Rows from block 12 of a small sound classifier, named by matrix and row number. Rows with one number belong to one channel. Each number is 128 + 32 x the weight over its row's rms, rounded and kept within 0 to 255. All counts start at 0.
After each channel's rows are labels from the 100 clips, of 14976, where the channel reaches its highest value: "top examples" is what is common among them. Only what is clearly more common there than usual is listed. The data: songs of 200 made-up bird species, synthesised, often over outdoor noise. In brackets: how many of the 100.
# convs1: 3x3 conv (model.blocks.12.convs.1.weight, 256x256x3x3, standardized in use, each kernel summed), inputs 128-191
# convs2: expand pointwise conv (model.blocks.12.convs.2.weight, 1024x256x1x1, standardized in use, transposed), outputs 128-191

convs1.135 [ 70 122 141  62 112  68  71  90  96 107 170  29 184  81 124 102 121  75  64 110 159 160 106  60 171  91 113 125 130 153 114 152 109 149 155 100 111  92 156  84 115 144 112 139  57  82 145 134 143 120  99 114  86 128 118 131  62 144 121 168 111 100 137  90]
convs2.135 [121 141 156 131  58 156 128  45 105 170 158 128 100 109  80 124 175 154 126 176  98 104 125 165 142  94 149 118 120 124  99 154 136  86 170  83  97 137 107 126 155 124 143 136  68 185 128  99 104 104  88 161 146 168 117 164 137 156 124 157  98 155 139  86]
top examples: rich in harmonics (99); pitch: middle (95)

convs1.54 [ 61 110 119 122 139 111 100 173 115  87 103 104 125 120 154 113 111 115  80 146 114 137 113 174 113 102 132 140 155 160 114 139 118 170 170 130 122 103  86 172 159 206  76 113 107  71 105 153 101 153  33 130 126 140 151 163  54 122 106 154 101  80 104 122]
convs2.54 [159  63 162 121 154 113 209  53  89 134  95 109 112 126  85 139  90 107 150  88 152 160 129 193 126 138 111 115 110  76 161 108 156  96 103 122 110  92 140 183 123  93 127 181 154  78 111 176 125 119 187 145 177 137 151 120 101 146 136 119 143 131 119 107]
top examples: dip (100); first syllable: harsh note (62)

convs1.145 [107 124 113 120 125 137 118 145 106 129 138  63 138 123 164  87 128 122 109  84 136 192 101 109 129 145 148 116 144 123  75 129 153 132 127 164 113 143 195 135 189 194 129 186 141 174 162 200 175 180 196 181 178 120 124 223 160 180 191 156 142  55 182 205]
convs2.145 [ 72  75 209 104  97 107  92  54 129 147 121 170  86 111 138 117 119 130 119 158  80 125 137  74 121 190 104 105 107 112 155 150 121 131 156 117 123  76  87 120 120 113 190 172  96 110  66 131 194 134  96 110 141 127 163 111 110 117  58 145  78  89  99 169]
top examples: high song (57); buzz (52)

convs1.244 [185 102 118 163 142 174 127 129 149 151 138 160  65 145 164 130 115 119 151 139 118 131 147 154  56 166 137  78 136 103 120  99  94  97  60 102 120 143 116 120 171  96 111 120 126 109 142 138 141 103 147 162  89 105 133 118  76 147 173  92  67 119  82 148]
convs2.244 [ 47  68 126 161 138 137 109  74 123 187 141 141 101 141 131 134 177 164 121 157  81  85 144  80 127 148 174 120 115 189  54  97 137 100 165  84  94  66 116  80 105 182 181 135  81  64  93 132 136  96 112 129 132 173 105  84 126  90 121 134  94 151 161 163]
top examples: click (92); first syllable: click (91)

convs1.211 [124 125  90 172 164  59 135 170 142 152 167 116 116 152 117 161  98 131 144 110 138 130 124 149  65 120 166  93 157 106 104 134  84 117 100 162 129 102  60 132 184 163 154 144 157 138  90 194  72 119  72 140  56 106 109 151 149 137  92 135 153 153 124 129]
convs2.211 [165 147 153  84  38  85 184 118  95 196 103 144 173 149 146 166 128  84  89 135  78  74 150 150  62  93 161 168 144 138 114 166 170 142  87 196 145  75 123 164  88 116 198 118 117 156 107 118 121 121 142 176 113 119  98  83 128 106 114 128 114 127  81 121]
top examples: pitch: middle (78); first syllable: buzz (44)

convs1.14 [113 183 127 142 124  84  90 149 151 135  90  83 115 145  78 138 147 117 148 144 157  96 123 153 103  63 110 147 116 161 114 142 161 122 125 175 193 113 141 157 150 157 182 136 147 131 148 159 170 166 178 160 181 123 134 151 159 126 113 143 172  97 143 180]
convs2.14 [123 153 125 135 223 111 103  96 124 110 166 115 133 114 109 121 120 113  81 106 194 139 116 161 146 195 157  91 112  56  88  94 182 159  85 180  87 154  85  67 126 163 130 144 119 123 225 127 122 115 142 139 101 106 136 109 117 131 103 162 126 128  99  98]
top examples: buzz (78); first syllable: steady whistle (65); pitch: high (65)

convs1.209 [ 84 115 176 137 120 126 143 127 128 118 189 115 171 132 154 161 118 138 109 121 146  99 122 121 131 112 104 133 134 121 132 160 123  83  49 119  52 111 120  98 149  92 120 107 167 174  57 125  57 133 156 182 193 159 111  62 150 155 167 104  97 158 165 170]
convs2.209 [101 115 168 139 131 106 115 149 169 102  87  86 130 120 188 179 112 173 155 115 117 154 139 171  89  81 122 113 150  48 104 143 143 112 107 176 122 152 120 128 127 154  46  91  75  97 152 124 151 162 128 128 179  41 167 175 142 124 167 128 125 159 135 210]
top examples: dip (48); first syllable: dip (43)

convs1.118 [135 137 167 136 123 151 155 130 145  99 121 145 119 142  92  66 114 132 126 157 101  97 152 115  91 138 109 112 137 148 110 127 111  98 143  95 175 102  84 117 178 143 115 133 130 121  94  97 113  89 112  70  83 110 131  83  95 100 101 121  53  36  65 108]
convs2.118 [128 140 118 109 110 133 125 128 128 184 128 139  69  77 119 151 117 135 118 175 137 119 123 165 125 150  86 103  99  82  89  82 139  96 140 141 100  96 163 103 132 135  72  76 141 114 109  66  96 140 148 133  93 145  95 108 138 129  92 113 167 130  70 117]
top examples: dip (62); first syllable: downsweep (43); first syllable: dip (39)

convs1.30 [125 140 139 140 101  78 119 121 144 133 114 119 142 170  69  83 112 111 146 115 110 134 117 132 168 108 121 168 120  85 140 127 117 114 147 111 138 150 103 150  99 144 103 144 123 186 108 122 155 114 163 129  87 109 137 138 121  72  64 129  76  99 128 130]
convs2.30 [114 172  50 143 156 131 190 156 116 133 137 133 119  97 151 100 148 127 158 120 123 163 143 182  95 161 149 102  97 148 127 113 137 159  99 192 118 125 131 113  80 109  66 116 170  88 144 121 163  95 197 119 187 165  97  95 141 157 239 132 146 134 118 158]
top examples: pitch: middle (79); click (56); first syllable: click (56)

convs1.234 [158 122 121 126 119 169  96 196 146 126 113 143 129 116 154 179 116 110 113 188 103  80 151 201 124 156 144 138 144 154 140 137 140 121 117 129 134  98 118 107 129  82 145  94 117 100 119 127 111  91 109  98 143  70  79  99  93  35 103 138 120 156 118 135]
convs2.234 [148  70 170 131  92 112 163  69 132  82 160  46 130 127 147 101 127 128 120 103  66  66 130 157 153 123 118 159 129 171 139  77 152 110  79 157 141  80 152 148 155 127 145 150 197 115 176 121 170  79 130 117 170  84  65  99 128 120  92 101 117 174 135 139]
top examples: pitch: middle (87); rich in harmonics (67); first syllable: steady whistle (39)

convs1.42 [175 116 154 167 191 117 154 181 154  96 167  80  66 141 211 173  90 168 118  69 117 164 110 128   0 167 180  21 207 182  77 118 133 116 153 187 178 120 104 145 172 152 145 152 157 127 120 138 160 137 130 104 101 131 102 168 139 133 116 127 155  81  92 139]
convs2.42 [146 101 157  98 136 122 151 100 110 130 106 128 121 164  60  57  85  73 118 162 126 125 133 124 142 105  76 135 113 128 156 150 162 139 100 119 117  97 183 192 120 107 181  61  98  41 138 115 130 100 122 154  80 155 174  63 166 149 167 113 125 135  74  93]
top examples: fast repeats (96); pitch: high (95); first syllable: click (75)

convs1.245 [146 113 171 148 152  84 158 173 145 136 157 126  91 142 166 110 134 121 140 138 109 165 133 154  71 147 162  90 173 126  50 110 115  95 115 148 138 139 122 130 143 190 134 152 160 127 130 190 154 153 132 130  97  99 109 195 161  95 152 116 137  67 108 157]
convs2.245 [191 119 108 102 156  87 128 138 104 135 123  79 142 179 137 117 106 122 129 106 133 148 131 122 107 109  88 150 133  90 176 135 151 156  88 144 171 105 151 191 144 105 107  84 147 137 153 120 139  91 120 136 100  88 156 107 178  93 154  94 107 119  88 160]
top examples: fast repeats (85); upsweep (77); first syllable: upsweep (77)

convs1.115 [142 152 128 138 153 105 144 152 124 105 128 116  84 138 144  73 128 123 139 175  87 120 121 106 137 148 138 132 163 130 122  80 146  88 105 145 129 129 128 116  86 147 111 164 124 120 101 118 155 118 123  73 140  93  89 149 117  26  28 127 112  62  63  98]
convs2.115 [136 214 162 159 134 199 199 133 126 138 127 138 105 160 130  97 106  95 141  88 155 152 155 127  96  62 109 158 137 113 153 143 119 101 178 157 101 157 106 142 148  90  89 138 133 190 166  95 145 111 125 163 100 104 109 135  80  82  72 119 124 150 135 114]
top examples: dip (100); first syllable: dip (100); pitch: middle (78)

convs1.229 [ 55 108 103 104 167  89  74 147 119 103 114 109 139 108 198 225  81 128  98  68 128 100 111 136  93 142 133 125 121 147  97 102 133 114  77 154 114  96 118 123  97 129 103 148 138 107  89 137 141 100 124  87 130 145  90 130  98 129 122 136 187 195  80 132]
convs2.229 [153 138 127 117 105 107  71  80  78  88 136 118  96 106 149 121 146  75 169 136 160 147 127 117 107 141 103 122 160 123 140 108 126  78 146 169 141 117 167 155 131 122 132 127 139 131 111 109 104 160 122 120  91 139 111 103  70 128  88 167 143 123 146  83]
top examples: arch (100); pitch: high (99); first syllable: click (80)

convs1.114 [123 117 137 123 124  60 121 124 120 120 154 117 145 129  78  93 122 109  83  99 146 128  66  98  76  79 114 111 129 114 116 170 129  73 117 118 123 108 141  76 112  96 152  98 133 145 105 120 106 123 126 120 100 111  91  95  93 135 107  91 117  89 117 108]
convs2.114 [140 125 203 153 164 179 103 136 149 160 156 163 143  86  91 229 126 136 130  78 166 116 112 104  74 119 136 107 129 108  92 136 101 186 165  81 110 210 108 114 136 142 104 176 185  87 119 141  98 184 104 187 127 124 131 141 150 119  64 193 134 130 185 104]
top examples: fast repeats (94); click (63)

convs1.208 [122 123 140 118 143 156 131 130 125  98 166 131 112 124 152  45 130 112 118 101 142 163 119 111 142 164 117  97 168 149 105 105 123 131 105 143  83 102 176 113 107 150 203 115  93 130 161 127 129 152 122  55 135  79 113 176 107 156 199 116 191  65 143  95]
convs2.208 [146 166 126 163 110 153 154 172 111 102 151 100 118 125 132 122 156 147 109  77 127 123  99 105 134 113  87 160  84 187  91 149  84 105 114 133  88 105  93 157 111 146 150  96 136 185 124 143 118 137 134 117 105 134 113 139 113  95 113 186 129 146 123 129]
top examples: fast repeats (94); first syllable: warble (51)

convs1.26 [188 138 164 133 170 146 168 150 116 104 170 101  86 134 158 149 122 129 132  71 131 162 109 131 109 172 145 128 173 145 126 141 121 130 146 153 153 100 138 117 147 143 114 153 119 124 130 122 213 115 132 140 110 141 136 130 115 134  96 127  95 139 133  69]
convs2.26 [202 144 114  76 164  96  91 156  97 122 107  85 146 144 136  86 107 146 119 157  95 167 121 214 156 118 121 147 134  98 132 175 224 126  57 136  76 111 173  98 107 131 141  90  63  99 127  88 109  81 145  69 182  86 180 165 136 215 141 134 140 154 148 108]
top examples: arch (76); first syllable: downsweep (76); pitch: high (76)

convs1.6 [106 160 129 117 116 113 126  83 136  82  76 132 157 121  98  49 161 129 126 132 109  90 148 112 136 141 112 148  94 105 151 119 131 112  67  95 102 142 162 148 131  97  82 140 159 143 179 105 192 127 185  91 150 128 115 121 130 133 101  97  71  37 107 189]
convs2.6 [ 73 144 116 138 129 107  87 147 126 139 130 131 148 103 138 168 127 110 160 157 130 150  47 110 117 167 138 155 151 110 160 163 105  32 182 116  91 159 121 104  69 117 148 184 121  95 149 140 161 168 125 106 104 114 103  85 158  96  85  68  90  96 117  60]
top examples: buzz (45); first syllable: buzz (45)

convs1.192 [100 140 101 139 122 115 131 104 105 180 164  91 199 138 101 126 127 118 121 125 143 105 119  97 132  94 139 128  99 107  87 108 112 141 111 120 104  91 113 110  98 114  98 143  88 172 139 169 123 159  89 171 107 161 138 130 149 141  78 105 121  85  89 104]
convs2.192 [117  44 138 117 133 145 145 150 157  76 123  90  89 121 176 169 110 122 105 125 130 117 113  80  79 113 119  95 117 150 147 176 121  96 109 130 192 118 120 155  69 114 181 139 114 160 109 143 160 166 138 116 111 151 127 137 156  82 170 115 127 127 142 126]
top examples: downsweep (100); rich in harmonics (88); first syllable: steady whistle (63)

convs1.110 [117 133 151  90 143  68  93 164  88  95 183  64 160 106 155 100 109 107  90 114 160 165  96 115 166 119 119 149 167 139 136 178 158 137 140 131 149  82 182 127 144 105 182  78 132 164 160  96 147 156 121  76 139 105  58 117  76 138 177 134 177  74 151 128]
convs2.110 [120 196  58 152 128 150 102 130 116 142 139 159 117 140 126  95 159  97  74 133 117 121  58  95 135 132  99 134 108 142 116 123  95 167 122 123 122 134 121 130  95 175 174 113  88 125 151 131  88  74 112 125 110 117  94 106  78 119 113 108 127 130 151 151]
top examples: buzz (58); first syllable: buzz (58)

convs1.108 [127 134 146 130 158 113 130 131 138 154 182  96 204 133 124 137 122 125 124 124 138 165 125 101 120 100 153 138 150 168 102 127 117 118 141 111 134 103 113 106 109 135 105 127  76 118 115  92 121 118  85  72 120 123 146  82 114  96  74 112  68 107 119 116]
convs2.108 [163  97 152 142 107  96 139 124 160 113 115 112 113 107 124 148 129 104 129 124 178 128 113 138 133 122 102  93 147 166 148  60 116 145 119 116 159 116 141 144 155 125 150 119  79 120 106 131 150 156 164  96  91 149  44  93 159 102 145 109 159 140 168 134]
top examples: downsweep (100); pitch: low (74); first syllable: downsweep (68)

convs1.219 [110 118 128 126 142 128 138 133 126 146 128 162 109 136  65  92 121 130 116 145 149  88 111 149  94  99 137 102  86 140 120 146 136 129 110  97  76 169 107 129 138 113 157  51 151  87 126 113  97 129 120 207 158 135 131  96  63 132 121 151  55 135 134 135]
convs2.219 [121  95 124 177 192 159 170 151 132 126 107  10 136 160 149 183 158 129 172 142 110 120  90 150 152 137  92 129 116 142 117  65 136 148 156 145  94 144  90 145 147 122 159  99 156 122 182 166  97 101 191  90 135 131 168 142  75 157 141  81 129 136 148 125]
top examples: dip (99); first syllable: upsweep (51)

convs1.93 [117 143 156 126 157 121 175 147 151 103  99 138 130 133 167 135 150 158 106 119 144 158 114 109 135 131 102 148 150 114 160 167  82 103 100 137 108 132 147 111 162 126  93 113 185 180 117 102 130 167 140 141  97 142 108 151 172 125 172  87 163 111 136 162]
convs2.93 [113 146  91 195 127 117 137 133 176 135  80  89 148 116 120 138 106  88 162  83 154  96 198  97  96 187 152 114 122 175 138 110 109 101 192 106 133 145 142 127 145 101  73 142  53  94 187 154 186 123  85 126 116 143 158 150 173 121 132 171 124  89 149 103]
top examples: rich in harmonics (97); first syllable: warble (54)

convs1.141 [129  93 128  70 151 145 119 133  89 108 161 122 103  90 148 127 129  91  89 100 107 150 111  96 136 179 118  95 160 130 143 116 139 125 131 147  84 107 211 132 103 152 150 118 149 146 154 105 146 146 147 125 123 118 120 168  61 149 156 130 121 165 181 153]
convs2.141 [155  54 175 139 178  82 173 106 135 154 144  99  79 149  88 122 163 101 105  96 123  90  59 129 162 226 152  85 104 104 155 129  72 125 102  96 139 113 135  85  96 104  65 130 125  97 157 129 118 121 140 112 105 160  99 151 120 161  90 167  86 122 146 134]
top examples: high song (97); first syllable: click (75)

convs1.196 [137  72 164  79 203 106 105 104 125 142 184  99  92 102 172 176 106 101  99  59 157 154  99  91  13 146 167  39 170  68  78 136 112 126 105 204 142 139 114 117 183 139 127 149 149 115 134 139 103 126 123 176  93 145 110 140  92 118 107  95 117 203 128 108]
convs2.196 [ 67 106  84 126 169 132  94 157 125  97 131 221 131 105 118 115 120  96 163 169 190 100 140 136 129 122  82 158 118  94  98 155  89 140 102 167 164 110 150 119 193 162 177 177 148 103 149 153 115 184  66 137 114  84 146 123 123 152 188 143 146 158 123 105]
top examples: fast repeats (98); click (95); first syllable: click (95)

convs1.100 [176 161 137 167 136 129 142 136 142 173 152 122 104 152 133 102 146 139 159 151 126 136 163 120 152 155 146 165 130 156 125  97 109 118 155 134 175 115 123 138 114  96  78 120 125 170  96 105 170 123 147 116 111 118 131 124  90 125 150 124 134  81  58 127]
convs2.100 [114 153 132  74 139 152 113 183 182 129 153 155 182 142  97 151 126 168 159 128 144 135 153 121 124  72 174 148 172  80 174 219 144 180 151  83 148 158 106 103 180 111 150 128 112 111 163 166 112 129  81 128 189 137 147 132 141 149 136 146 178 114 147 126]
top examples: rich in harmonics (95); first syllable: upsweep (82); click (78)

convs1.3 [103 120  90  75 107  68  94 155  79  61  52  45 124  99  99  91 113 104 100  95 116 101  66  98 138  80  73 148 109 111 101 125 145 142  99 172 117 120  92 153 113 149 125 159 152 165  80 165 154 180 159 119 140 152 111 201 141 162 173 165 164  45  95 172]
convs2.3 [103  75  77 127 117  96 108 132 104 135 142 186 117 130 160 163 104 165 117 165  73 112 123 135 117 142 113  86 127  69 147 185 138  94  85 138 141 134  92  77 148 182 118 159  79 197 141 130 152  87 119 117 177 111 125 151 103 132 111  91 113  90  99 137]
top examples: arch (71); first syllable: arch (71)

convs1.72 [150 174 177 132 164 144 179 171 144 128 121 118 104 141 124 121 132 205 172 137 138 138 132 132 145 145 125 151 153 180 119 121 107  93 103 144 146 110  84 120  90 111  98 165 120 163  76 105 146 136 113 120 136 102 118 146 145 107 125 129 153  88  65 103]
convs2.72 [ 91 131 133 111 125 202 105 124 241  90 159 176 163 124 173 137 130 163 186 161 121 165 104 122 117 105 123 138 136 133 125 164  86 115 126 157 186 157 129 126 135 117 110 102 109 120 118 127 146 117 137 139 138 158 164 185 136 104 122 130 146 123 120  97]
top examples: fast repeats (100); first syllable: arch (67)

convs1.127 [ 31  75 102  79 179 127  14 164  92  86 165  54 143  64 154 135  90  79  67  86 155 191  92 131  87 133 111  93 102 157  46 111 143 134 130 135 132 112 131 139 120 114 133 155  50  49 110 129 171 128 151 120 127 111 137 111  92 130 108 126 127 115 119 133]
convs2.127 [149 128 132  81 149 116  84 130 114 137 148 116 104  62 115 146 146 153 131  87 138 176 139 122  92  69 119 122 200 101 146 127 145 127 159  93  90 106 157 141 122  98 123 210 122 167 131  80 121 103 139 115 115  99 148 171 169 126 117 144 153 197  92 169]
top examples: pitch: middle (100); warble (80); first syllable: warble (80)

convs1.164 [122 145 118 138 130 100 113 140 140 169  91 135  75 133 137 224  72 136 160 175 163 115 136 160  94  92 125 117 138 115 126 161 127  99 119 111 113  94  80 125 117  96 152  90 133  63  72 141 106  95 124 111 159  74 121 100  94  87  65 107 133 137 115 107]
convs2.164 [ 91  94 154 124 168 140 145  74  86 116 119 169 114 214 166  61  97 108  69 188 173 119 118 112 149 152  97 113 109 123 115 103 195 109 117 228 127 127 105 142 130 181 168  65 120 128 239 116 124 121 112 156 126 105 140 176 136 105 137  98 171  88 171 108]
top examples: downsweep (100); first syllable: steady whistle (57)

convs1.225 [119 164 138 120 122  93 133  89 108 134 123  87 139 127  85   3 137 134 126 130 163 114 107 100 150 117 121 124  98 104 130 147 139 147 107 122 105 129 161 130 120 145 111 112 145 166 131  95 190 134 166 117 133 100 101 165 115 115 152 120 145  62 134 128]
convs2.225 [ 62 108 114 184  66 158 158 127 145 112 156 190 168  94 137 165 120 109 128 181 130 122  84 126 116 147 161 144 168 123  90 168 161 137 114 120 183 113  92 106 151 119 188 125  79 100 110 110 169 164  87 144 163 183 167 199 112  60  47 108 143 162 147 128]
top examples: fast repeats (100); downsweep (62)

convs1.163 [128 139 126 136 145 143 102 124 120 163 129 176  20 125  85  54 146 106 137 153  99 122 142 113  60 132 124 103 106 134 125  59 114 141 165 121 183 127  69 137 103 167 143 179 103  95 139 150 135 116  77 109  91 116 182 107 106 147  89 174 146 117 128 106]
convs2.163 [ 91 127 124 158 156 138 186 148 101 122 128  98 119 144 119 155 112 179  49  91 149 148  97 120 161 110 115 147 110  99 169 105  86 137 117  85 121 143 156  89 138 172  93 159 136  94  96 181 134 223 176 151 156  82 142 207 181 108 123  62 124  88 122 131]
top examples: arch (87); first syllable: buzz (64)

convs1.160 [114 112  96  94  99 100  99 124 115  93 103  85 153  97 122 100 155  82  85 116  92 128  98  98 143  84 109 142 150  82 130  85 145 122 140 176 129 164 157 125 168 142 143 164 138 157 128 160 126 147 175 183 125 156 158 181 109 175 170 175 142 133  99 165]
convs2.160 [ 96 121  71 123 136 108 101 136 105  69  95 118 129 152 173 135  93 152 174 131  98 133 150 135  60 106 109 129 129 102  98 154 182 129  86 151 152 119  92 146 164 188 136 132  63 173 165 123 165 141 108 131 139 103 158 153 147 111 161 106 132 119  94 117]
top examples: downsweep (98); pitch: high (85); first syllable: downsweep (84)

convs1.158 [112 108 124 127 121 139 100 127 130 123 152 104 145 118 104 157 109 100  99  99 126 136 135 112  95 129 134 113 147 133 126 125 117 105 133 106 145  64  97 124 145 145 128 123 136 138  87 149 113 158 107  98  69 108 129 121 167  91 135 131  79  94 141 126]
convs2.158 [147 122  88 181  84 194 189 135 140  97 121 127 166  70 130 132 152  54 136 133 182 139 101  74 111 104 139 171 130 213 136 168  86 100 151  96 161  97 191 132 113  92 160 132 132 113 120 130 120 145 135 179 115 143 102 109 178  54  46 104 110 112 136 121]
top examples: high song (100); first syllable: arch (66)

convs1.132 [104 140 155 138 164 115 183 125 121 137 151  45 108 133 160 133 101 152 151  97 165 166  97 105 130 142 142 126 157 190  60 144 113 128 133 159 133  93  96 116 143 141 162 155 155 151  90 117 134 141 104 102 102 115  96 138 127 148 151 138 114  78  78 140]
convs2.132 [127 103 123 103 130 105 142 169 113 117 169 100  89 142 139  86 154 150 114 132 182 126 114 131 105 115 146 145 149  68 140 132 185 146  92 100 161 134 194 193 125 127 107  73  85  99 125 121  78 124  96  76 163 102 178 154 164 194 160 184  79 121 155 151]
top examples: dip (59); first syllable: steady whistle (55)

convs1.184 [211 206 194 214 149 191 212 162 186 204 135 198 128 192 126 131 170 180 188 193 118 165 184 186 153 169 199 158 131 178 175 100 143  96 142 142 164 114 144 141 145 159 156  96 122 117 137 161 111 125 124  98 162 121 162 137  98 115 136 115 176 151 136 132]
convs2.184 [148 184 130 119 132 145 158 129 154 140  93  85 127 165 148 157  75 160 129  70  89 111 148  96 147 104  97 149 101 118 105 156 137  91 119 137 178 137  97 109 182 140 118  87 157 174 103  98 118 162 140 150  70 165 115  72 105 124 181 126 168 132 170 119]
top examples: click (99); first syllable: click (99)

convs1.117 [182 114 201 176 176  99 137 200 124 130 201  88 152 187 158 116 123 127 134 127 141 150 109 163 124 121 155 136 198 162 110 154 144 103  99 104 109  94 130 124  87  79  76  78 131 181  91  86 107  87 108 112 111 108  93  97  74  91  71 109  85  57 113 145]
convs2.117 [ 98 144 129 126  63 101  87 179 128  97 120 126 139 130 111 201 138 128 159 144 129 161 123 167 144 174 117  86 109 128 117 126 165 139 140  81 152 191 116 119 165 142  93  89  96  52 133  89 120 152 139 125 156  38 128 151 139 118 111 129 123 155 189 176]
top examples: downsweep (100); pitch: low (100)

convs1.251 [171 150 166 139 117 147 160 190 143 135 121 184 108 144 130 134 167 165 141 135  87 139 141 142 116 121 135 159 183 172 150 131 140 125 116 145 137 138 136 158 116 139 124 102 107 108 148 130  85 122 130  81 122 134  97 134 116 126  92 132 125  91 118 119]
convs2.251 [134 114 173 153  94 161  97 190 143 141  90 135 129 145 155 173  88 120 175 114 157  74 106  97 145 125 110 168 133 180  86 141  87 144 114 163 164  82 136 139 172  72 158  83 195  91 123 133 135 119 103 138  86 129 162 175 116 140 138 133 132 233 110 148]
top examples: click (48); first syllable: downsweep (39)

convs1.171 [121 159 155 170 109 130 132 115 149 140  93 153 117 138  53  22 131 108 134 173 105 107 152 180 137 146 125 148  72 104 157 138 123 105 129  56 144 135 113 107  96 121  96 161  90 131  65  76 151 101 152 131  99  86 135  99  97  89 135  96  53  92 125  97]
convs2.171 [202 132 158 122  84  88 173 179 114 150 112  51 163 122 153 178 105 141 183 111  76  93 112 181 104 127 147 120 170 168 103 106 135 132  99 109  88 124 114 145 100  67  78 104 155 166 126 129 166 133 133 172 117 142  94 104 119  53 118  61 127 160 114 141]
top examples: dip (57); harsh note (57); first syllable: dip (57)

convs1.79 [168 124 123 102 146 133  88 161 127 128 141 128  84 109 162 138  92  96 122 100 130 169  91 112  98 152 113  98 172  99 104 144 134 137 123 150 161  85 109 135 128 120 130 109 102  99 120  74 117 103 112 112 119 110 144 149 106 107  20 129 111 122 125 107]
convs2.79 [122 163 111 122 147 120 156 136  87  98  99  62 200 142 110  92 123  95 121 135  72  87 155 118 170  72  76 194 154 128 144 149 114  74  99  91 124 162 120 120 191 194  96 101 157 145  86 164 122 107 114  90 164 122  97 136  84 100 192 132 122 118 144  97]
top examples: click (85); first syllable: click (85)

convs1.128 [ 48 147 112  74 133  92  93 103 126 111  94 130  73  98  71  82 117  94 110 100 137  81  76 103 105  93 106 115  69  77 112  92 112 125  78 141  80 135 130 106  93 137 134 135 149 131 124 124 115 149 118 127 124 131  95 119 113  96 105 110 102 152 115 131]
convs2.128 [ 94 110 173  88 144 138 170 185 105 143 113 123 127 161  88 211 123 165 133 126 141 113 152 120 101 156  96 167 160  97 119  83 157 148 129  85 158 185 146 160  61 136 121 173 191  71 110 111  96 183 189 137  94 135 148  80 123 106 113 106 127 164 131 179]
top examples: arch (68); harsh note (67)

convs1.8 [141 118 186 142 192 139 192 152 141  86 149  97 119 158 137  82  73 158 140 109 100 170 126 120  82 133 125  91 186 184  85 104 124  78 123 139 168 108  74 116 166 171 134 158 131 154  68 100 137 114 103  53 158 111 140 134 141 102 115 139  96  96 107 102]
convs2.8 [201 155  56 117 104 134  96  96 157 134 103 139 130  66 123  86  94 172 100 150 107 134 128 163 156 133  98 124 105  80 106  90 176 117  88 181  64  91 169 122  70 118  47  78 124  95 118  49  78 145 101 112 115 173 130 119 168 182 155  97 194 151  41 137]
top examples: arch (67); high song (67)

convs1.116 [ 82  99  99 112 125  57  74  91 107 124 144  68 133  98 154 147 120 101  94 102 158 153 110 122 127 100 132 138 110 104 100 163 110 146 113 127 101  53 120 127 120 169  82 165  98 105 112 172 143 150  89 113 105 132 122 129 109 142 124 131 154 138 137 134]
convs2.116 [ 47 107 140 107  89 103 174  83  83 205  93 103 181 114  78 152 143 110 141 115 152 149 154 117  60 100 137 163 191 144 130 160 152  94 121 131 153 105 127 143 138 109  98 126 171 165 111 151 128 144 172 143 137 115 121 139 102  90 132  81 165 142 113 117]
top examples: pitch: middle (84); first syllable: arch (54)

convs1.153 [ 72 124 115  54 116  49 111 152 107 112 139 117 117  97 121 102 129 162 121 106 135 145 100  82 101 119 132 128 118 129  85  82 106 120  85 137  73 114 111 106 135  70  76 129 144  97 146 111  94 112  76  90  83  97  72  86  81 114  76  94 136 134  70  90]
convs2.153 [ 96 110 181  73 159 126 213 145 128 152 123 114 150 113 120 162 134 178 172 148 148 131 118 150 146 135 131 178 176 170 144 128 154 142 151 116 133 159 156 177  89 137 178 142 198 125 142 129 144 145 111 111 100 124 118  56 146  67 135 131 124 164 153 127]
top examples: downsweep (93); first syllable: steady whistle (70)

convs1.5 [140 177 158 156 142 158 134 176 144 143 111 171 129 158 135 178 156 177 150 144 170 151 152 149 128 151 131 151 118 182 139 159 142 135 151 133 152 108  81 152 110 105 140 129 120  96 113 125 136  91 102 156 112 121 136 113 126 100  85 137 137 148 143  95]
convs2.5 [137 190 170  96  96  65 118 164 174 126 147 175 182 166 109 120 106 119 144 175  78 116 113 160 102 124 168 171 131 162 158 130 175 147 138 169 139 116 122 133 138 134 161  74 124 137  99 136 102 127 139 138 154 158 182 200  99 112 169 117 160 120 104 136]
top examples: click (56); first syllable: click (56)

convs1.197 [187 141 171 156 190 191 173 191 176 162 206 129 166 142 173 188 120 170 176 123 175 182 163 164 128 150 163 136 199 192 111 171 100 140 148 163 117 118 124 128 125 142 186 132 145 138 139 146 104 119  62 148 120 119 134 151 128 140 158 160 112 130 133 125]
convs2.197 [129 146 145 129 170 127 179  78 187 116 164 158 131 115 161 132  98 165 102 112 137 126 165 118 203 132 170  68  94 124 146 116  96 184 123 155 132 102  47  70 190 119 145 119 184  98 120 100  68 121  55 121 115 135 103 146 149 168 168 175 142  80  83 102]
top examples: downsweep (78); high song (55)